config.yaml
arch: "wide_resnet"
model: "segmentation model"
dataset: "analogue clock faces"
train_examples: 48750
image_size: 48
crop_scale_min: 1
horizontal_flip: false
cutout: 0.25
num_classes: 6
output_stride: 8
norm: "batchnorm"
activation: "silu"
channel_attention: "se"
depths: [2, 4, 2]
kernel_size: 3
stem: "single"
avg_pool_shortcut: true
widths: [160, 240, 352]
init: "trunc_normal_002"
residual_init: "none"
optimizer: "adamw"
lr: 0.0021
beta1: 0.85
beta2: 0.95
eps: 1e-10
steps: 14900
batch_size: 256
epochs: 78.2
lr_schedule: "cosine"
final_lr_fraction: 0.01
warmup_steps: 1490
weight_decay: 0.08
Rows from block 5 of a small segmentation model, named by matrix and row number. Rows with one number belong to one channel. Each number is 128 + 32 x the weight over its row's rms, rounded and kept within 0 to 255. All counts start at 0. Numbers have three digits each. After the name is the row's rms in percent of the matrix's.
Before each channel's rows are labels from the 100 images, of 14848, where the channel reaches its highest value: "peak on" is the class under the peak. Only what is clearly more common there than usual is listed. The data: analogue clock faces.
# convs0: first 3x3 conv (model.blocks.5.convs.0.weight, 240x240x3x3, each kernel summed), inputs 0-79
# convs1: second 3x3 conv (model.blocks.5.convs.1.weight, 240x240x3x3, transposed, each kernel summed), outputs 0-79

peak on: minute hand
convs0.134 148:159166164152096128159127141176136130148115129132090131143152124180131150125124153138100085134080137125112124098152128124187093089109156163152156148146086197152123255141127123128064115112127131108152138078160168097083116094134143165169141118
convs1.134 325:136000127139139133130134056127037124129118125151119134118138139141126124129122131147141135128122122133134135129130114130124133130141130131134128116151000130083127152138134128118124136141084127141114125126136124128143112104119134118124130133

peak on: case
convs0.48 085:113103127060133148167105096114105139125113156122080102107097073130146145117147153132180134114100138109134127107098157160121130110193126125152123096159119093127073119127074135131113100126137147053124115131128127073098129141086084113098161096
convs1.48 089:116025116119140150151119152153027103134146111102100074096115085100134150150127140129147086117139095128122076182131127103111098133107125149104151171087144141177104063121094119114144129142117121130114085142115075171119104167120095125098081091

peak on: face
convs0.232 102:103106159198199094132099125137109150046113088108098095109114098111104138069066158112115123072068152129158114068115092163107095122113107098105143156125132077140163139144159122111109169082156149163154074103128114102120125095094083135177130154
convs1.232 105:119085099097087143101126085127171085035096094088146123113114137107139122144150143113121146130132134136146173172157172182121140139123109119151176147070151144105098129110137133104119162102193123132174155118166156122093179128131126110148132106

peak on: face
convs0.133 100:111096144142152114147069129129079094112129132090095148096131156105110059106106145121100116102076161155147144083114102138006095129140144128098131118142089137146154116134162069138118098104109142125108119130102194081100116158153207162153076114
convs1.133 104:113112080094123114113171183164150117156143098096119137108136141139166107124142195165124144140149145162182159181162155148149168107178160152143121162128151135121120166105171141123056129195196140126139141079140119142137182130144105129109140099

peak on: hour hand; minute hand
convs0.188 100:117089112132133112043125128089093174155100129116067104110151126094129122128172219152137139109106108172132182165123121163087108135085143157059138124163146155083122086130155114151044103085166131178127102072143135093136087101110107105169101141
convs1.188 105:187000137147136091031112048134148148158187118154182157142167112110156120107163130125131120152119167134163155163172056158152169135119100132181119141102131128158164107137114162122155142166115152158117104139165144135171121180119137081101111107

peak on: hour hand
convs0.229 099:134080135112103166214120119136138160111113103113141137146177132112082101072134101123122122136090151125157157123152163160168114129113141168145123121128167138107132154127107128139132027091104138141164146170141133114148092136140114180120125141
convs1.229 092:144000112125108095098152105094094109171145138132121131095151094156144102174120165128141128158127121145137152155115106100176103162132138126128095087117089200164142103139131104172147052125176090087122113124128165159086108123112149111149134109

peak on: face
convs0.68 096:120125115139116122166117170134219113141180133104113184093159121130109120079134209139079096101102120109144102134116154156136119184182153039180102133129136130108093141122202129112168124045081139112084110164106080065147135125131076164140124130
convs1.68 091:186111160178099198129071149100117151115164103111152130087136172095121075127113141070104085114134125114129147102132105136114103080159161141139069151121108106127144097109111111132096071147129115117135120112124160120182173055131092115169098095

peak on: case
convs0.167 085:109114124095148134178132129163094162165136137089065098109125175142107112100062118152161051137108164180112156089062173120096087090114095181174090134156076065117112119138119087115152060104121147111123144121152137086131140104163163158199104083
convs1.167 081:155068100131120144146129080132208101224162125100095103107157142060129146183175157146178085140154147091133087154087148146154100124165150125153130098114164159105123076160107135122153069109179127220139140149136123177126132139165067086145141123

peak on: case
convs0.185 100:155115129090105143179198125145148147000133119121156136146120155091148146160152021135178156160116145136117161134133142122135164124157126144133111129151074124174123157143120130146161054118148121021107115166129128089156180103104170106146101153
convs1.185 103:115145129166111173051064140080186181255122132104110190121150118117075152106154151134131146152170130147110142088107091160111140134148124122086070128094158149107093076166142101148121174150105104162137123111150148123124129190136121133158122135

peak on: backdrop
convs0.108 094:081117161143076100144133155074142024086112081080097094141111127106086131140151152138154160094131157044181100155052161137111146159098093138107056169156101092082149140111139140176091150135197069080105073094140123103147137103133161140114134142
convs1.108 094:174048111102145090185151133107186166088106148135147051110135103108148100137137116123090096132103169173097124143147114156099165077184136124124189082096075111139130133127144170068125214119133127063122167132139127126124153132154149144151119147

peak on: face
convs0.153 089:114129134083148095130124125149107103026162117103141142128187114087123142114089110129136161136070133077152172076090155131139122093115137071148108150113142172125110150095170109134162167101086095090134145202118175080141118197148099090160123178
convs1.153 084:142060143113125079100119143101011119114158142121124115115065106156164070151087126126126098104146120181117108115143197136174108151141104144118152131129113143208068065125108152142073038108159110084164069055109076142150124076090122158099157125

peak on: case
convs0.2 080:159163095079115071185142110170176151111137154103076148114078096045097105134127165129118140159121124135136110100150118137113175136156123132141093099118146204159170081029173161103084093131156153129125168066160171088131171108147111152041106083
convs1.2 086:053096159112108138133121132122106134140111197104157116143065140042133199157102130138164118144082157126167142069073150156079130142123101049102128067132113134126051096066110120117200158153082109179156148202133154105134171114098144125164129166

peak on: face
convs0.226 097:148060128098124122080109126145099127193127193130040172110106118145084140152152121144123144130112133120126120073112125168151088131112154137159149118107104137136138128150152119136185174113110083121119105182106089068137096129094128143147149137
convs1.226 085:106101132187042110168076159133150142182079127117097159088141117089169099100147167109135125171167082109156102159106087133079076139089160098130089095134139130060191095108157172119153120106079169118129119161087154173165076161091130147160106151

peak on: face
convs0.160 099:138112104110090129107108109085063080068111109105112131079108101124098114095124090074129087090104144146157059157134132091148043131109103152137099147146122088067102147088114097122152154141110095072083170129097106121064089056141130111166107115
convs1.160 093:136086137166145113157096166131135161092077109124086175081122103179141034105167166131110112148166115138146121149069102133149135126100092142123118104134085163099171157120114166161060165148128088093113140064085043201104137111117153093120136080

peak on: face
convs0.138 094:106131011104114130122132122106174191140141123170124085130089120098140141032168125107169109100136071135130081102143134139154105132173136077149091123066099117145118148158113116149064126124102158121119081122163121049115109157155087112059142132
convs1.138 104:179048085109130117127083171154072137118153165122143068109172060158143142116131091100103130100112096188145101143146198126081124124100121065104092135134122129139104151143110091100162141093146125133142177175091138138091091137117106147102085070

peak on: case
convs0.23 083:151152157141092118122194152124148157164123076072131074146165142130153142120122118174089125157090163110104164115095156121146123154179153136114076155051152180149167122111148121095140129142147150153108148109119170064104167106153110158076100102
convs1.23 094:186127147125140107125127161115144168102078177118145056108086124061111169056104100069169093130176134097109136143093233113155164113149140129100120155060151105115153139071131100142134129119211076095103143124118117140139134154139123128058122106

peak on: face
convs0.65 091:112092099092130142169200104159158112106159119130175102128119089054118097156099078096161102144117137137122157116098146163109139153171106221068045084151094143113075120117124111131144167087137109120107075101128109083179104090085178129163075155
convs1.65 089:151068097142111137096135131113125108228171141110099125114146145106198113097121133103160077129150135125138154196157109090076150124088145072116136124134140172128210149142123134141181098151132094183128132136234106127124082155141132125073134161

peak on: face
convs0.161 099:121136130169187159134179127110199112041134105101150147112119159160138122130126070126153137086092092133142114067125156143080099161142150118102125112164141158087110152142108129148186207135125163024111108159123025133115126094162147095138171109
convs1.161 115:118059119132125124138124162124027100019156158073092154143118134107142102094117149128146106100156105112102136161081110155180094159105146177078131123122128132167154087122097109144113146170148081047130058087145144133141108164149142093079106108

peak on: hour hand
convs0.154 100:147047139164143123088117124153120093097155095166189073197141122157119120150121132132127133096106165133141137131117108119152175171115157130135115140172160159103075114145157175161138100143139133118101158164146083083087106109123155113163075135
convs1.154 096:107118119068073134087119084116053148063115100103096098054083130131131150090110158056179107121122107107093092186106072098056132167135105132143098127103153167154156044145126112138169126083132133099121136153127090118128095100113138104122112116

peak on: case
convs0.63 083:155163069088147102109080183129150182133040114146041128128135113166149132144090061130165135091117104140129120083127153134171112139138145135156093140056118136153103043113100126150124167096201136174113126155102097045155136139135156176112128142
convs1.63 094:137106119105081093135108090131096111104128129121127086105093138120129139111144136118119092123126099105103080190106129141083165091141099154094131118074138158145134102129166140096161158138069143092110152144140077143113094122127130099096043126

peak on: face
convs0.181 087:147127136171104166136130109131061139043128112150164164138114119144120098105075071108048112073081161118127137122127062088112130088163107147060123170119133148159137117144137127171120144117123138151126080074139125145124173142118107118124114122
convs1.181 089:116096120136114123061145140160019099046113141113107087096104102142175130100092082082137134129158152159124109155149166108130086161172144103156125085129196135148120176159090137065096068189116136073141126107125126138110096105105083146162125103

peak on: case
convs0.216 091:111092128134141158111115131099133153110173139121171090149115100090121178118126118093076146107089099128127125111048141133200178122055177102103133115188117109117105133170141171121146080162166147160150097187188122120138118133119130089126091147
convs1.216 084:132032133124100150113189106136114081131151096150123104115112150107120103170079101162146102108137118081103066120163087131130075123211113123125155107090163159122113135124139121124149122099149107150134105151097134134095112107130126111095165166

peak on: case
convs0.238 091:013126138089155120138173147136121134189121126121137133155119118129138105157146111152104131136144134120179135101143157177181158103194163128106109157082140129149117096106115131129119122152088139194080128144137135086174118088089065146088138166
convs1.238 087:082099115118108100077084103127065126109117139101110131113110147117166133070106124106100149096102121086086094152109199129110090187126158133180127127083141141169108101177104106108189095100074145160128115179145122136096104140090094054118176181

peak on: backdrop
convs0.92 112:131072149103106131123114128150052165147116123163133136163131118000092071095108122098123092072146166141145144097122076125004159112113114132122095135116145127126059101066127159159049089125106123116143085043126156106153128122152123109139093142
convs1.92 110:118075102081115145123135162108117112113076139138092116136107115088134255118134134115148115113096114133105138113125112124047152166103116102118110130125112118129107150069135099134219126080115162162122115224196100075147118126143177176143113153

peak on: face
convs0.228 121:132133146106166104101166082108130173068132133157116160125098139084145168138120064062141126158137093086110113150106055124144123090116074100092137112098070132135137108103132154144185107117104092033138080203151173118111136129166111131115112140
convs1.228 112:115085115117101128161081152155206101150130150100148107146124093131131127083090145116098134079194159096134086137112144126168145155103166115165107144128121113060117136131122081135073145120158132138094148077124101136178111121112109151133105131

peak on: face
convs0.125 094:164133126104067097134127142111085138110133103130088108115165146093109133124127160144128127120049111149106147134117130087111078102176111142156186105117120173124099181139108131136170117130117216119084123164174153093148112144117107159148173125
convs1.125 085:072054096130128144138120139118131122158169111086135150108132096193160045076136177132102157174149122073036084126086153075126160144133150139114171098122129099152132154102115144160113103090139153128098111075137102150145137096124071073077171116

peak on: face
convs0.89 125:100124161148082122169166106120162103190116093094071115157125127150103157139108153151096159119098121092145124098156147133199152132121135106146115140117156147132133133153156123143150129162154186116124135190165108082137134126100121143054154136
convs1.89 136:117116124173140135063126124141130107112103091149140099108122156189082101152130132109128145164118121171127055152105058136125110065198096146125136079108202155091072150167169107169109103143098132174156145114146163110149137109147120143133077193

peak on: hour hand
convs0.189 100:110134099132109145084134085186142130163131121137036108123096177134127127171156169160155149101080128112064141071076137114120120093170156196122180097091166141158107104129033093101144000098102166148071105159106115089165146106159136102060112126
convs1.189 101:103016148162119127135081136167150138160119118113141105126157139100117128128132111127102154113118123140123139145126061086149160094104155117167127100124116121130206083130100146103139042140098096116123156123089165142170113073095145110151088105

peak on: face
convs0.64 098:129165136127132086105107151151139088042134061108091151098112169140130106150106130104132131075069116122101124095169064129111091121136201105106091120144084148193114083146141104171130148148138122094117161123153137111133138150086126166073119146
convs1.64 105:097112151160143085048116019137211148001162126110143079147070119162086136137121131163150125099132128137154134131168105144110111124149136134160110110138159098072139141116145137049126130096166154132125130121146169102141130127091135116162092161

peak on: minute hand
convs0.199 089:152190151110092090136095097163141109137107137097113110119114143136085117108113097128184169128081093053109159113087086106067119123135156121182087066149110113193097130132128069161134174114115119099144141114108084140207153170074121107117070148
convs1.199 090:140075104099091174123160042046232111160132125175110112142138138111129114168113142127077109117168125157106126129185131109190115159138133113150149110096058130087121098152078098122122137119166157136150104114131121111101175120150103142101131139

peak on: backdrop
convs0.9 096:148071141176140117140135125115092044115132156102147167136129115047075135153105110178155100092108140158121140110121156130054158138074208152097109109124063126169114121153128144157054149150126075082093083063109149142137139120126130096134127122
convs1.9 093:103154116086128138147147138088210077147110132117159074122130082110139113096116104138149107138085158090158090124120056143116168140147130104139156131173108141119136115066163155107177105152132154110150131166164088073147139176135141100099156104

peak on: face
convs0.159 088:132137093165136133126121133154163165133113071140076095133197080174166116123135133106096140101095113142103134084079106067169118128099117186140118153134110166147101112141166102169159141175108130146117184174126078148140133120149172137123140120
convs1.159 085:147095106148099147127162102100102081179099076087091136103113148064076078062163108108128048110142065155086144101101156111172149057125095082085170111123128092074159116107141150126115146120131121088132115110082109172162126130131103123111150122

peak on: face
convs0.210 124:168143103100041189125126150138175171160140139152072209145151182106111092144165140133115131124195093107125127166129051114059113125118148102140114144134163073075129102168110114144050123094141145070068077025097098174176144142159107110158087101
convs1.210 145:118228132171135154120117131128216144176106140119150122052158167040157155122155141118164098131116149130111171120147154128132134114198161120092111095125153158120148125151112139172129164170192149154104162153130197119094144150132131062112147088

peak on: minute hand
convs0.137 101:139209151147110132134129182125126155142126164148097125130165164179154155120126176109116083084083083153109151137105128136136111141163142135099141178112030079082152108141114103010108093117133141101109107108143171089120172118153137145104133076
convs1.137 099:120015108148139127130133037200058121177123126157111113134135102114111129118194128128112142133130122162150111111132191073140111127119163119136131109143098124086150138123137107146126132114150103143157102131094121192131108117080125074106077112

peak on: face
convs0.157 104:135173159146085116090114063142110137128068044141126171123184117136114091106124094129084105118122152136149114120139071141096111097155135101106087180131076107139082000152143116168120119117134166162138134121108137139144157176135115121081117077
convs1.157 081:074183184119100142152094177157043120127115113084130069134122101140170120129133150119159115150168105099109156102167202194139148139107107151113135125119160043182108118146120107087094088133114093073124110102164143123124109136088089152101151146

peak on: backdrop
convs0.184 103:075091156143152145151154177171145077136160177103163111122162105001143115101149118089116100097131119128093156134129171120071143137087122073093089086110169154117084145091120157122101096135142121120124044072123134119135109143155116094107125118
convs1.184 085:110108083078117146176145150101156112092164170087142076144103108107097169102108143109161096137085140113120099105145164127037168133136107101140151109123122093117131083078084164128179153156105127157080132170193127084172174140167129125122131167

peak on: case
convs0.156 085:146126195106083091070091123136157169151110130118105110112152110087077139127114170139122129114071115148107119134153195181105148095134103132132093138153125187102109147139073129148075120138127071132134082116090087075183046148108106144154118149
convs1.156 090:130054100143142113145156152142195111122128171122134121134140059104147175117090115061107126150159174136090167141084185122116145145084185077123145129114080088173144136137126092144138123128138131112132138119098131123119245134115162160142109088

peak on: backdrop
convs0.49 081:097124115083116052122060113111143121201137111155124132110173114143080093127130101165143143116067113118173154071156114112150101096140092199148081188127109121102146110160079138095116117135148084159112087131149134059121079158089173176162157089
convs1.49 085:146032146135120107078102109132107078101130105073118155136108151060185136163091097140141139137145063148126074159139109077132103099134084118116093152102113124124068092132122102079191057080140107141167134168055137139084140146138083144114127168

peak on: backdrop
convs0.56 095:028113103047066141054098128154132165114130165118047061100106181096092118101134084129128126081088134139131182140126144155085067098156167139107121125083112085141127105117140050132115134097134113109115118129073093094206091147124170132117157135
convs1.56 096:090102125142090120086144104101213065098142148118126157121094099091143158126105195126111151026141103170145081110064153064118124133133125141149107146121105140128119160087124110110122121127147120130145163095115140123128165175141119173103126186

peak on: face
convs0.230 091:183127127084127089187101156159083102111056158103154071147074120106145091135153109126094124149119186153128141139089103142125103063139179076124143138101152135147114122146079067139139079109115130195145142118084165035144144158175162133126122093
convs1.230 076:087095106134138092050094137088164063099099078185084107083126159106155088089104094113144095084151062142150071122121148131188121131088081100084116098134105160114131134139136139103093133141094134092149140065104077160147097069132120109155102132

peak on: backdrop
convs0.27 075:165104163107100069097108184111147163148121134110106131078138115158164108141127089121158103135090077156156125116106170158148158134163181081088115154118143152130111136111174124115110142143106106134127112163140135055177135127108131144122135173
convs1.27 086:165062100118079123138092143095083182127124162139155109128092130112153129064125156072142086158148113136054109144130106136175174158185120112075139073152178161130133093099104197122164074076075082128080122148159103124165119124123145140088114121

peak on: face
convs0.193 089:194141192151084139127102139098103123058070068108062102138149103181090154136090127133101156124095093131151136115096095103213151162085162125157147171116121116087142136140100162116134171071117178140111130160147101109084150171117114090104091150
convs1.193 081:119046099128130161084126135126165089085101085159093151162107162095127121139091089104125091107164108126151115127096128103145141104101032166094137067147161067106099093146122146116132101174136172085153122136168160095123143172108200130155110151

peak on: hour hand
convs0.105 092:123165085103122198159126151118145124148154093097131105148188110133153131141165164126129165146077126094114092142098116098159141130068115152122096105123129107133096146142127182177145046136161178095053102186164124120104065095140147091177118118
convs1.105 100:106075100173129135071093109133205144108127095081158087118103120147143142162137100141137141174136071102095109082146040073096125092173121168134141167130176148107175096129126115145145061133122112114125107162155148107137135104113162133127104152

peak on: face
convs0.38 091:112115122116114106122118095078140117085173103122076074101088112128056145123143166111131186108113131128105156095119144095143091125088080097147118154145181185139129068110120103102189112114113134100123070194222095063137112143080119158120137130
convs1.38 093:158081182130130161132096142061091172136131156106108146118128173139144064124172156168062107169167134143052094152095062103181128112180124114152161108098112122119093097081119123156083142156146061074125121090101164190088135109104124085158109094